{
  "arch": "unet",
  "model": "spectrogram enhancement model",
  "dataset": "struck, bounced, scraped and rolled objects made by modal synthesis",
  "train_examples": 78125,
  "gain_aug_db": 10,
  "noise_aug": 0.01,
  "n_mels": 64,
  "hop_length": 160,
  "input": "log_mel",
  "win_length": 512,
  "task": "enhancement",
  "loss": "l1",
  "norm": "groupnorm",
  "activation": "silu",
  "weight_standardization": false,
  "pixel_unshuffle": 2,
  "widths": [96, 192, 192, 192],
  "blocks_per_level": 1,
  "block": "bottleneck",
  "attention": false,
  "upsampling": "pixel_shuffle",
  "init": "trunc_normal_002",
  "residual_init": "scaled_by_depth",
  "optimizer": "adamw",
  "lr": 0.0027,
  "beta1": 0.9,
  "beta2": 0.99,
  "eps": 1e-08,
  "grad_clip": 3.0,
  "steps": 26700,
  "batch_size": 256,
  "epochs": 87.5,
  "lr_schedule": "step",
  "warmup_steps": 5340,
  "weight_decay": 0.02
}
Rows from block 4 of a small spectrogram enhancement model, named by matrix and row number. Rows with one number belong to one channel. Each number is 50 + 12 x the weight over its row's rms, rounded and kept within 0 to 99. All counts start at 0.
After each channel's rows are labels from the 100 clips, of 14848, where the channel reaches its highest value: "responds to" is what is common among them; "band" is the frequency band that holds the peak. Only what is clearly more common there than usual is listed. The data: struck, bounced, scraped and rolled objects made by modal synthesis. In brackets: how many of the 100.
# convs1: 3x3 conv (model.mid.1.convs.1.weight, 96x96x3x3, each kernel summed), inputs 0-47
# convs2: expand pointwise conv (model.mid.1.convs.2.weight, 192x96x1x1, transposed), outputs 0-63

convs1.52:30 42 39 77 47 68 48 20 49 32 53 40 37 36 40 48 46 37 37 43 38 39 31 45 51 53 56 53 89 42 65 90 38 53 53 36 34 51 63 42 48 51 56 62 53 50 50 36
convs2.52:62 54 33 46 57 63 63 64 61 33 50 68 70 63 31 49 56 39 47 38 65 67 68 65 59 54 37 47 53 59 62 44 62 52 51 70 45 66 40 69 63 39 66 46 44 52 34 29 61 67 37 61 35 33 37 43 31 41 65 38 35 67 58 43
responds to: one hit (61)
band: 2000 to 4000 Hz (94)

convs1.76:55 52 59 48 22 44 37 43 59 55 42 55 50 76 53 55 48 47 60 42 54 35 71 44 38 53 49 52 48 41 49 46 43 47 49 48 63 50 66 41 61 52 49 61 44 46 48 56
convs2.76:33 53 51 59 43 48 50 37 38 48 39 49 37 45 55 45 31 49 47 63 41 42 43 48 30 67 63 67 64 40 49 59 51 50 47 45 53 57 46 41 62 55 43 53 45 19 57 61 41 32 46 53 54 56 65 62 63 56 35 71 51 41 69 65
responds to: mains hum (30)
band: 250 to 500 Hz (58)

convs1.65:51 48 56 64 30 56 41 32 69 54 41 61 45 80 50 48 45 47 56 38 46 44 64 40 39 59 57 58 63 50 40 55 48 51 49 43 60 39 85 43 60 52 44 46 51 45 48 53
convs2.65:24 45 64 63 55 46 35 48 42 57 44 56 43 36 59 49 47 51 41 61 45 48 54 66 09 52 59 70 58 41 48 58 58 51 53 43 38 50 50 40 53 59 41 55 44 35 63 58 40 36 49 45 49 56 63 53 70 58 61 70 51 46 52 58
responds to: one hit (47)
band: 1000 to 2000 Hz (66)

convs1.84:54 58 59 28 61 40 48 43 57 54 62 54 49 97 53 47 55 53 61 60 51 68 93 50 61 57 59 54 43 61 51 44 60 50 52 61 65 54 77 56 55 56 52 54 53 51 49 64
convs2.84:44 58 57 57 53 43 41 43 38 65 44 39 28 35 75 55 40 57 54 60 36 44 42 49 41 51 66 51 48 37 38 54 45 51 57 35 54 45 59 25 49 56 32 53 51 43 69 77 27 32 64 28 68 72 73 52 70 57 40 62 58 36 53 56
responds to: mains hum (32)
band: 250 to 500 Hz (95)

convs1.46:57 56 54 41 20 38 43 55 41 57 38 48 52 65 55 48 52 51 62 39 56 34 76 45 40 48 53 49 33 44 57 33 43 43 56 54 53 57 57 47 51 45 61 62 39 49 52 55
convs2.46:14 21 48 55 37 58 53 48 45 44 39 55 42 47 61 43 54 35 36 56 55 34 38 46 18 47 55 58 52 46 59 53 51 51 27 38 39 57 48 39 54 58 56 43 46 46 55 64 55 36 45 55 47 50 44 45 65 49 43 50 55 43 63 46
responds to: white noise (70)
band: 2000 to 4000 Hz (77)

convs1.95:58 52 62 46 26 44 39 43 61 58 46 59 49 82 52 48 51 50 58 40 52 39 76 39 39 57 49 51 43 43 50 43 44 52 52 44 65 45 69 42 55 50 51 59 45 45 48 57
convs2.95:35 53 62 58 49 41 39 38 39 60 42 43 30 36 71 52 39 54 53 63 38 39 40 49 33 55 66 60 56 40 44 60 46 48 52 36 53 45 55 30 51 57 35 54 52 36 66 74 32 31 56 37 62 67 71 57 72 59 40 68 59 38 57 59
responds to: mains hum (44)
band: 250 to 500 Hz (85)

convs1.23:44 49 50 61 26 57 39 28 54 46 45 48 46 49 52 49 48 41 53 42 43 32 49 44 44 46 53 53 68 39 50 68 36 51 48 39 49 56 78 37 56 46 44 56 47 51 51 50
convs2.23:52 48 32 49 54 65 65 62 60 32 52 69 73 65 24 44 51 40 43 39 62 65 67 64 49 58 38 54 54 58 62 45 62 52 47 71 45 69 36 73 65 42 68 48 41 47 34 23 66 63 36 69 33 28 35 48 31 42 60 41 33 65 58 46
responds to: one hit (50)
band: 2000 to 4000 Hz (100)

convs1.14:31 41 37 76 46 68 49 16 42 33 57 35 40 28 43 46 45 35 36 48 40 35 30 46 48 55 55 55 91 41 66 88 39 54 55 35 33 54 56 41 47 55 59 63 53 50 55 36
convs2.14:62 55 33 46 57 63 63 65 62 33 51 68 69 63 32 51 57 39 48 38 65 68 68 65 59 54 38 48 52 60 63 44 62 53 51 70 45 65 41 68 63 40 65 47 45 54 34 30 61 68 38 60 36 34 37 44 31 42 66 38 35 67 57 44
responds to: one hit (57)
band: 2000 to 4000 Hz (94)

convs1.43:59 53 56 41 19 41 44 54 40 53 36 48 50 65 56 45 53 50 63 39 59 34 75 45 39 48 48 47 34 47 59 30 42 40 52 54 55 58 54 46 52 44 56 63 37 48 53 52
convs2.43:24 32 32 43 37 60 58 41 47 32 46 43 48 51 47 44 67 34 38 54 47 35 40 40 21 53 50 57 47 48 60 54 44 70 25 50 43 67 46 43 71 63 55 46 35 39 50 55 53 36 45 68 37 55 42 42 59 53 36 50 52 43 75 48
responds to: white noise (67)
band: 2000 to 4000 Hz (75)

convs1.21:54 57 55 55 23 47 37 41 62 58 44 56 45 72 48 51 47 47 63 44 52 34 68 43 43 54 50 52 56 41 44 50 39 48 47 47 63 55 78 38 56 48 44 53 49 44 50 58
convs2.21:30 48 34 50 43 58 64 43 48 30 41 53 54 52 35 40 38 37 39 55 39 50 51 53 29 67 52 65 57 43 55 58 57 59 30 62 59 69 39 57 78 53 55 52 34 28 44 44 60 41 48 71 43 40 54 57 51 50 38 62 45 49 82 62
responds to: small (68)
band: 2000 to 4000 Hz (65)

convs1.47:34 42 35 71 45 64 51 23 32 33 58 29 40 24 46 42 46 38 37 47 40 27 29 48 46 56 51 51 88 38 68 85 36 52 57 38 32 56 51 39 48 50 61 64 46 54 56 36
convs2.47:61 54 33 46 57 63 64 66 63 33 51 68 69 63 33 50 57 39 48 38 65 68 68 65 58 54 38 48 53 60 63 45 61 53 50 69 45 65 41 68 63 40 66 47 46 54 34 31 61 67 38 59 36 34 36 43 31 42 66 38 35 68 57 43
responds to: one hit (44)
band: 2000 to 4000 Hz (92)

convs1.59:31 41 39 77 46 68 48 14 50 33 53 39 39 34 40 48 47 34 38 44 40 39 32 43 49 54 58 54 91 45 66 89 40 52 52 36 35 52 63 42 48 52 55 62 55 48 53 35
convs2.59:62 55 33 45 57 63 63 65 62 33 50 68 70 62 32 50 57 39 47 38 64 68 68 65 58 54 38 47 52 59 63 44 62 53 51 70 44 65 41 69 63 39 65 47 44 53 34 29 61 67 37 60 35 33 37 43 31 41 66 38 35 67 58 43
responds to: one hit (64)
band: 2000 to 4000 Hz (97)

convs1.89:32 41 36 75 47 67 51 20 41 31 56 34 39 27 43 46 45 36 38 46 40 34 29 47 49 55 53 54 90 38 67 87 36 54 54 36 32 54 55 40 46 52 57 64 51 51 54 39
convs2.89:62 55 33 45 57 63 64 65 62 33 51 68 70 63 32 50 56 39 48 38 64 68 68 65 59 54 38 48 53 59 63 45 62 52 51 70 45 66 41 68 64 40 66 47 45 54 34 30 61 67 37 60 36 34 37 43 31 41 66 38 35 67 58 44
responds to: one hit (55)
band: 2000 to 4000 Hz (93)

convs1.32:59 56 54 40 20 41 43 56 40 56 37 51 51 67 52 46 52 49 60 41 61 34 74 47 40 51 51 50 33 48 56 32 42 44 57 55 54 56 55 44 49 45 57 64 41 47 51 54
convs2.32:19 29 42 50 31 52 56 38 43 40 43 43 46 52 49 41 51 34 36 60 48 37 40 40 25 57 52 60 57 44 53 54 50 60 27 46 47 62 45 45 68 64 53 44 39 37 53 56 58 35 46 64 40 50 47 51 63 53 40 52 56 43 72 56
responds to: white noise (69)
band: 2000 to 4000 Hz (77)

convs1.28:60 54 55 40 20 41 42 54 41 56 39 48 49 66 54 47 52 52 62 40 58 35 72 44 41 50 49 47 32 45 56 34 43 45 53 55 53 60 56 47 53 45 57 62 40 49 53 55
convs2.28:10 25 43 53 41 58 61 47 49 40 45 53 44 55 56 43 58 39 35 59 52 39 42 49 14 58 52 61 57 47 60 53 46 53 27 42 44 61 48 45 57 64 56 47 36 36 53 59 55 40 47 58 40 50 43 46 62 50 39 50 55 43 64 52
responds to: white noise (71)
band: 2000 to 4000 Hz (78)

convs1.75:54 53 63 47 21 46 40 47 60 55 42 55 51 72 50 53 48 46 61 41 52 34 72 44 39 56 47 51 46 40 50 47 43 46 54 46 62 55 69 41 56 52 54 61 47 44 46 58
convs2.75:30 42 51 53 34 48 49 33 39 44 44 49 43 46 48 42 32 48 44 62 46 37 38 43 28 67 59 65 69 40 49 57 53 49 42 48 52 61 45 44 57 58 51 50 44 22 51 57 51 32 47 62 45 50 55 63 65 59 35 67 53 40 68 62
responds to: small (60); mains hum (25)
band: 250 to 500 Hz (56)

convs1.72:33 40 37 75 46 69 49 17 41 34 58 34 39 27 44 46 45 35 37 46 40 33 30 44 50 55 53 55 89 40 68 87 37 54 54 35 34 55 55 40 47 53 57 62 52 51 55 38
convs2.72:62 55 33 45 57 62 63 64 62 33 51 68 70 62 31 50 57 39 48 38 64 67 68 64 59 54 38 47 52 60 63 45 62 54 51 70 45 65 40 69 63 40 66 47 45 54 33 30 61 67 38 61 35 33 36 44 31 42 65 38 35 67 58 44
responds to: one hit (55)
band: 2000 to 4000 Hz (92)

convs1.64:31 42 38 77 46 70 47 13 50 34 55 39 38 35 41 46 46 35 39 44 40 38 33 44 49 55 57 55 89 44 66 88 40 54 52 35 35 54 64 41 48 53 54 62 54 49 54 37
convs2.64:63 55 33 45 56 62 62 63 61 33 51 67 70 62 30 50 57 39 47 38 64 66 67 64 58 54 38 46 52 59 62 44 62 55 51 70 44 65 40 70 62 39 66 47 44 53 33 28 62 67 38 62 34 33 37 44 31 42 65 38 34 67 58 43
responds to: one hit (64)
band: 2000 to 4000 Hz (93)

convs1.85:50 53 61 47 22 43 36 44 58 56 43 56 49 77 55 49 48 52 61 42 51 36 73 43 37 53 52 55 47 39 47 46 41 49 53 43 64 48 70 39 57 51 51 60 41 46 45 56
convs2.85:34 54 58 60 49 50 46 41 42 53 39 52 33 41 61 49 30 56 51 60 42 43 45 54 31 64 65 68 64 39 48 61 51 47 52 40 52 53 48 33 59 56 40 55 51 30 61 70 34 29 50 43 60 60 69 59 69 59 40 71 52 41 63 61
responds to: mains hum (37)
band: 250 to 500 Hz (71)

convs1.41:55 56 58 39 21 43 41 56 40 56 38 48 52 61 53 50 55 49 57 41 56 32 74 49 40 47 52 50 33 44 53 33 42 44 53 53 54 63 57 44 57 41 57 64 41 56 52 55
convs2.41:31 31 33 53 44 74 73 60 54 33 47 61 59 68 35 30 47 34 30 43 57 53 55 62 32 57 41 57 67 58 62 48 60 53 33 63 51 76 33 57 75 58 71 43 40 40 42 46 68 46 34 66 37 36 35 42 49 44 48 41 44 53 67 46
responds to: white noise (67)
band: 2000 to 4000 Hz (78)